From a checkpoint of a small segmentation model.
Model: 64-pixel images, arch coatnet, depths [7, 7].
Data: trained on rendered rooms with furniture, 66.7 epochs.
Rows from block 7 of a small segmentation model, named by matrix and row number. Rows with one number within an expert belong to one neuron, the router's apart. Each number is 128 + 32 x the weight over its row's rms, rounded and kept within 0 to 255. All counts start at 0. After the name is the row's rms in percent of the matrix's.
After each expert's rows are labels from the 100 images, of 14848, where the router gives the expert most weight on average: "responds to" is what is common among them. Only what is clearly more common there than usual is listed. The data: rendered rooms with furniture.
# router: router (model.blocks.7.mlp.router.weight, 16x128, trained with AdamW), inputs 0-127
# up: expert up (model.blocks.7.mlp.up, 16x128x128), inputs 0-127
# down: expert down (model.blocks.7.mlp.down, 16x128x128, transposed), outputs 0-127

# expert 9
router.9 104 [125  78  72  92 124 155 137 133 123  80 149 161 145 116 195 160 125 122 188 162 135 151 150 133 146  51 104 121 148 110 164 139 112 140 110 157  20 105 115 111 123 152 119 163  73 152 144 194 118 166 122 117 127  97 176 160 159 105 161 183 124 102 137 113 158 134 128 163 141 119  73 132 104 178 121 124  88 104 121 163 121 159  76 143 138 105 147 128 116  99  94 110 140 100  92 121  75  87 131 108 147 161 209  95 124 148 195 108 110 139  32 137  88 161 109  93 143 118  81 122  92 138 142 131 140 145 174 121]
up.0 100 [180 108 100 148 127 175 195 115 120 119 104 131 112 196 117  72 121 184  42 139 151 162 112 125 122 170 107  77 147 103 132 135 102  98 132 134 127 136  88 119 140 147 114 109 109 162 136 152 114  80 107 100  69 115 193 187 124 109 116  70 105 164 173 120 157 162  76 138 141  98 112 110 148 205 117 134 173 139 135 156 174 144  78 148 111 139 129 133 145  96 140 123 134  97  98 131 192 143  71  90 101 114 104 107 157 131 143 151 160 153 133 182 130 155 124 105 153 167 169 120 201 146 123 157  58  75 162 114]
down.0 104 [102 148  73  63  95  97 112 191 181 109  72  94  91 112 113 146 167 128 167 143 148 167 135 119 145  86 108 126 145 146 109 158 122 105 117 150 167 137 114 100 152  89 137 134 134  95  79 113 148  99 140 156  96  99 125 121 128 108 100 138 227 167 142  90  89 125 115 104 144 156 180 123 136  78  98 137  95 109 183 112 161 155 191 100 107  70 143 132 163 131  84 132 164 126  56  86 153 148 123 103 100  98 149 143 157  91 105 140 136 102 115  61 137 142 137 171 166 150  48 183 153 149 174 138 160 168 148 148]
responds to: count: zero

# expert 15
router.15 081 [124 167 124 114  90  88 123 131 186 163  85 147 155 174 140 148 202 100 133  93 130 140 135 100  79 107 150 188 148 131 154 125 121  97 135 106 166 165 149 116  64 193  79 104 148 108 119 111 180 115 121 175 139 141 162 127 121 119 104 145 113 147  66 160 125 164 123 157 108  97 127 135 195 148  96 146 190 152 124  96 137 103 157 127  78 120 104 220 127 139 167 150 114 109 138 107 127 116  81 176 161 131 119 101 145  73 149 135 145  96  90  82 176 147  86  71  57 155 119 149 143 100 168 182 162 101 141 148]
up.0 092 [107 104  84 148 140 199 111  89 114 143 110 140  96  93 162 221 108 133  57 117 143 151 156  81 155 194 171 119 157 168  89 130  94  98 128 149 125 141  78 156 118 101 119 170 160  77 115 177 140 144  80 123  69 138 143 150  32 131 138 143 148 157  67 136 167 136 121  89 140 124 145 116 158 139 105 139  88 181 142 104 121 104 143  48 121 144  86  93 153 147 124 106  98 175 112  97 162  76 160 104  81 116 155 144 101 131 166 125 172 106 136  88 116 110  93 130 145 163  98 149 134 141 144 186 125 139 123 150]
down.0 085 [136 227  58 165 136 114 177  93 143 135 109 105 125 142 106 145 154  68 135  92 113 107 152 177 138 147  92 148 141 148 163 166 148 138 136 113 128 122 183 107  61  96 109 124 125 121 189 165 122  94 119 109 174 181 148 159 150 158 125 116 132 144 131 131 104 136 172 156 125 126 146 127 106  91 107  96 162 125  59 119 139 146 121 139  85  87 136 156  87  76 112 160 188  74 109 114  92 153 112 158  75 136  72  95 132 119  97  76 147 134 203 112 146  93 185 182 148 148 124 154  84 145 139  49 136 131 137 138]
responds to: arch; table; largest object: arch

# expert 14
router.14 108 [135 127  98 129 121 125 166 126 113  92  90 119 165 196 131 128 113 102 139 105 125  88  98  91 115 103  92 156 106 153 105  85 164 144  70 130 135 130 110  80 173  94 164 186  56 104 165 131 128 110 119 170 142 143 149 138  82 139 108  90  81 103 117 121 129 151  87 103 176 141 101 174  84 176 166 152 142 196 125 137  79 142 116 132 175 126 173  89 107 128  68 123 117 155 134 139 215 118 150  84  80 158 160 156 123  57  88 133 145 108 172 109 129  97 172  81  85 175 109  72 148 135  77 138 151 109 112 114]
up.0 117 [145 126 137 135 123 106 106 150  98 153 102 102 118 166 146 158 154  69 125 150 117 124 107 117 120 106 113 183 183 119 118  80 142  87 149 103  96 128 128 155 103 167 101 129 235 140 100 115 105 109  14 172  72 113 102 123 170 115 140 152 120  85 157 141 111 132  93  82 164 155 122 109 101 111 160 125 103  92 119 174  86  91 140 128 138  96 104 186 160 136 197 148 122 159 167  60  88  92 134 150 136  98 142 132 151 102 177  93  89 152 109 112 164 163 157 150 178  55 107 152 108 156  82 123 114 121 152 115]
down.0 129 [143 149 145 160 130 169  82 132 163 129 164 113 161  91 140  81 154 171 152 119 135 131 133 157  79 165 151  87 169 120 122 138 167 181 100 148  69 112 113 159  92 116 168 102 132 167 117 127 184 103  97 160 115 121 145 130  84 134  88 127 124 111  81 158 156 150 180 142 128  71 126  63  99  55  89 107 116  74 113 145 140 100 113 100  79 140  80  95 135 142 122  61 163 142 162 148 142 121  67 119 153  87 119 193 199 163 119  96 123  87 138 174 119 107 176 109 124 169  76 111 108  93  94 108 134 170 163 171]
responds to: white walls; grey walls

# expert 1
router.1 091 [ 88  73 143 122  99 152 176  98 165 105 139 167 121  80 118 125 164  83 147 104 147 134 157 132  59 147 114 179 137 128 160 127 138  81 136  99  91 146 146  90  97 162 149 159  77 121 111 111 159 133  73 179 105 170 170 106 127 112 193 132  98  94 118  81 133 148 112 124  90 167 104 148 138 108 130 116  95 189 155 127 173 116 153 145 132  57  94  93  94 103  95 221 164 169 163 115  97 165  87 165  82 136  77 112 113  68 162 110 118 103 118 138 134 129 119 185 112 118 122  82 112  93 112 110 120  78  75 142]
up.0 095 [175  91 178 107 124 163 113 112 112 132 167 146 155 162 179 113 105 193 124 139 178 203 106 135 130 126 131 163 102 134 135  96 145 128 111  99 105 150  97 151 140 129 160 167 103 119  92 122 162 118 151 202  87  77 133 103  82 103 123  65 107 119 147 143  74 103 156  84 107  86 114  50 160 103 116 155 151 157 159 152 140 132 135 147 169 108 163 136 138 137 100 145 136 140 111 148 150 104  92 117 166 164 134  95 103  92  77 171 169 119 140 112  53  89  84 153 150 164 130 131 101 192 198  72 169 119 150  75]
down.0 104 [155 124  60 160 118  70  94 171 176 104 124 175 126 142 155 134 108 126 186  87 224 151 128 135  84 173 109 138 153 140 162 173 118 138 145  96 159 154 162 108 135  91  85 104 107 115 104 158 139 143  77 140 165 101 138  70 142 176 183 163 169 137  98 143 135  97 119 126 158 127 144 153 162  79 110 102  92 148 104 123 149 125 154  97  74  98  90 128 143 133  95  95 149 110 166 131 115 144 118  81 165  97 137 126 127  98 159  76 212 176 104 141 141 107 160 192  99 120 173  79 161 149 124 160 136 134  78 166]
responds to: count: four; umbrella; trophy; barrel

# expert 2
router.2 079 [107 116 153  98 131  97 109 126 127 151 175 119  75 109 157 108 123 170 145 193 140 131 172 165 179 115 202  90 146 152 108 189 105 127 169  98 150 124  86  92 154 141 134 166 161 141 174 113 174 107 114 137 143 104 109 121  87 101 155 130 196 119 155 137 143 142 169 116 127  89 171  76  83 180 165 115 152  88  72 195 130 145  87 142 154 132 119  97 139 157 176 145 115  74 175 141 129 109 144 138 129 112 186 118 115 156 105  74  85 178 136 187 122 168 140 107 146 124 154 163 200 168  80 108  89 151 128 146]
up.0 097 [136 186  98 164 115 131 124  62 188 129 152  81 106 113 123 170 149 107  92 172  72  93 119 126 110  86 134 111 114 123 116 132  65  88 104 135 114 106 153  71 116 136 168 107 121 129 134 129 125 123  97  98 159  92 119 177 141 158 148 140 122 168 130 105 103 110 128 166 149 140 138 112 168 156 159 110 132 117 186 134 131 134 177 162 123 104 136 107 166 174 138 155 165  68 152 164  45 117 123 172 113 106 117 112  98 124 160 166  89  96 217 129 100 112 144 212 104  44 115 152 110 104 200 110 179 162 121 150]
down.0 097 [177  97 163  49 164 165 136 109 124  56 182 127 134 144 170 155  75 133 152  98 137 156 138 114 115 132 103 104 121 143  65  82 147  49 121 126 105 146 167 156 124 121 110 120 132 121 115 119 149  88 112  83 171 114 109 124 129 105 123 112 166  97 100  72 148 100  67 129 106 148  76 118 151 116  84 128 116 119 183  66 121 104 156 138 127 172 142 126 127 126 125  76 120 144 132 117 189  72 126 124 193  74 119 145  58 123 132  92 203 162  99 187 128 165 143  75 108 152 156  86 131 147 134 113 127  86 105 159]
responds to: table; count: four; largest object: table; umbrella

# expert 6
router.6 094 [174 133  92 124  64 121  71 132 121 183 117 149 137 109 141  88  93 183 127  75 116 137 119  93 140 156 128 131 153 172  97 195 101 162 140 123 133 159 171 142 104 151 102  96 161 121 131 112  94 109 158  87 136 145  46  78 127 149 127 167 131 164 121 163 140 161 176 154 132 126 155 134 182 133 117  99 150 109 141 173  93 136  95  98  94 126 124 135 151 127 163  57 113 109 156 107 112  77 177 139 191 141 136  93 137 139 176 115 123 173 164  45 110 157 123 129  52 187  79 152  62 150 158 159 129 125 109 130]
up.0 093 [105 104  78 179 128 140  95  94 114 108 175 114 160  84  98 147 102 154  77 132 119 107 113 144 135 134 115 148 144  57 116 151 130 109 155 112 160  96 115  95 145  69  89 152 161 173 110 144 136 110 181  78 142 161 131 185 104 194  65 131 174 169 114 163  48  92 135 148 104  86 173 112 123 118 122 117 125 164 112 154 138  92 118  87 134 137 133 123 217 116 102 159 127 111  99 111 150 197 188 158 141 148 137  72 118 129 177 151 182  76  97 152 116 122 174 109 127 151 107  90 116 114 160 148  75  84 141 131]
down.0 097 [147 149 135  90 114 122 122 123 116 135 120 101 136 155 113  94 124  47 120 161  73 114 124 125  99  75 161 170 118 156 123 145 116  81 124 145 202 137 158 132 115  97 196 178 153 154 114 162  96 133 101 110 188 138 143  71 130 102 175 113 136 102 161 109 148  94 159 119 169 168 183 126 143 158 129  38 107  63 127 125 108 170 101 159 137 164 150 113 102 137  79  89 131 126 134 128  94  92  90  82 145 116 121 152 182 145  91 116 105 167 130  95 200 138 128 162 178 157 107 118 151 162 168 201 135 161 115  69]
responds to: count: zero

# expert 13
router.13 111 [179 138  99 160 164 165 154 168  77  94 102 162  95 106 129 116 161 138  95 158 103  86 121 132 163 117 125 147 105  68 196 100 133  83 143 129 141 144 125 175 142  80 153  90 174 149  83  93 107 162 115 146 118 192 141  73 174 166 143 191  80 119 148 147 139 114  47 138 135  82  60 114 118 142 129 123  87 149 107 139  92 185  86 127 122 127 114  93 130 141 100 113 145 149 104 102 161  91 132 131  92 151 121 110 170 171  65 137 148 101 156 118 187 152 109 172 165  85 131 208 127 115 110 136 113 117 101  86]
up.0 104 [ 80 107 156 109 159 141 167  80 114  84 154 148 174 146 206 104 101 179 106 116 144 107 127 187 171 119 164  81 105 163 175 115 143 146 145 165 156 153 102 122 204 105 198 123 112  73 111 144 127 113 157  85  82 134 106  96 129 146  89 122 148 137 125 148 142 177 165 138 222 178 135 103  81 106 129 150 123 126  55 135 140 147 140 109 124 107 125  69 132 104 125 131 102  85 128 131 114  94 122  74 176  88 154 136  98  77 105 110 140 151  95 139 165 148 162 130 184  73 162 109 138  86 156 134 132 134 169 152]
down.0 098 [ 60 181 129 105 129 157 157 117 122 136 141  49 107 103 105  39 133 131 126 144 133 138 145 139 112 153 146 130 115 132 113 116 145 111 146 155 124  86 161 124 132 119 114  82 100 158  76 193 115 153  92 100 182 114 171 131 138  66 117 127 111 164 150  74  96 160 146 160 121 107 146 123 153 103 116 129 132  82 126  94 155 193 158 123 171  96 183 188 171 171 113 177 194  99 132 127 134 160 152 115 107  98  91 212  82 150 127 133  82 166  78  97 136  66 157 150  78 118 128 164 108  99 100 115 162 146 130 116]
responds to: window; table; arch

# expert 4
router.4 104 [194 125  60 100 115  85  89 141 145  83 160 145 113 126 118 129 145  92  71 130  79 157 167 167 137 117 154 118  97 162 143 171 123  89 174 101  79 135  81 133 121 148 183  98 142 158 153 121 158 147 121 108 170 137  92 176 114  82 197 125 121 115 160 137 129 108  89 145  64 121 104  95 113 152  66 140 137 116  82 201 108 107 120 136 105 138  93  64 155 134  54 166 130  97 110 134 126 131 144 148 130 142 132 131 114 141  80  88 164 107 199  83 119 116  87 159  53 142 129 134 165 135 186 126 144 116 149 174]
up.0 109 [147 152 107  97 111 114  95 110  83 133 150 143 151  47 162 115  55 122  98 161 122 166 163 115 176 106 139 123 148  71 165 160 123 133 136 124  96  76  93 102 153 101 119 113 149 124  55 106 152 126 149 154 103 184 172 181 172 140  86 107  92 128 124 118 154 106 163 148 200  73 132 158  80  88  88 177 129 110 157 117 161 127  88  86 137 138 152 142 120 122 137 110  72 149 148 162 119 131 105 150 144  74  91  61 146 122 107 104  88 153  96 152 153 103 177 122 109 143 129 104  82 126  94 200  68  81 141 146]
down.0 100 [128  60 135  83  39 155 158  93 143 168 153 125  99 146  91 137 203 131 126 101 171 153 126 139  76 197 132 107 115 163  67 135 106  48 115 139 117 102 139 107 146 161 126 154 159 163 125  95 119  92 107 102 182  73 156 168 134 110 127 176 112 110 159 184 126 133  86  99 112 140 149 125 100 107 116  75 108 173 145  87  99  94 186 128 134 187 124 143 116  67 119 152 130  98 115 189 145 138 153 113 125 116 127 169 153 133  84 178 164 124  87 150 172 139 125  96 162 136 115 138 129  78 142  70 111 141 150 152]
responds to: count: zero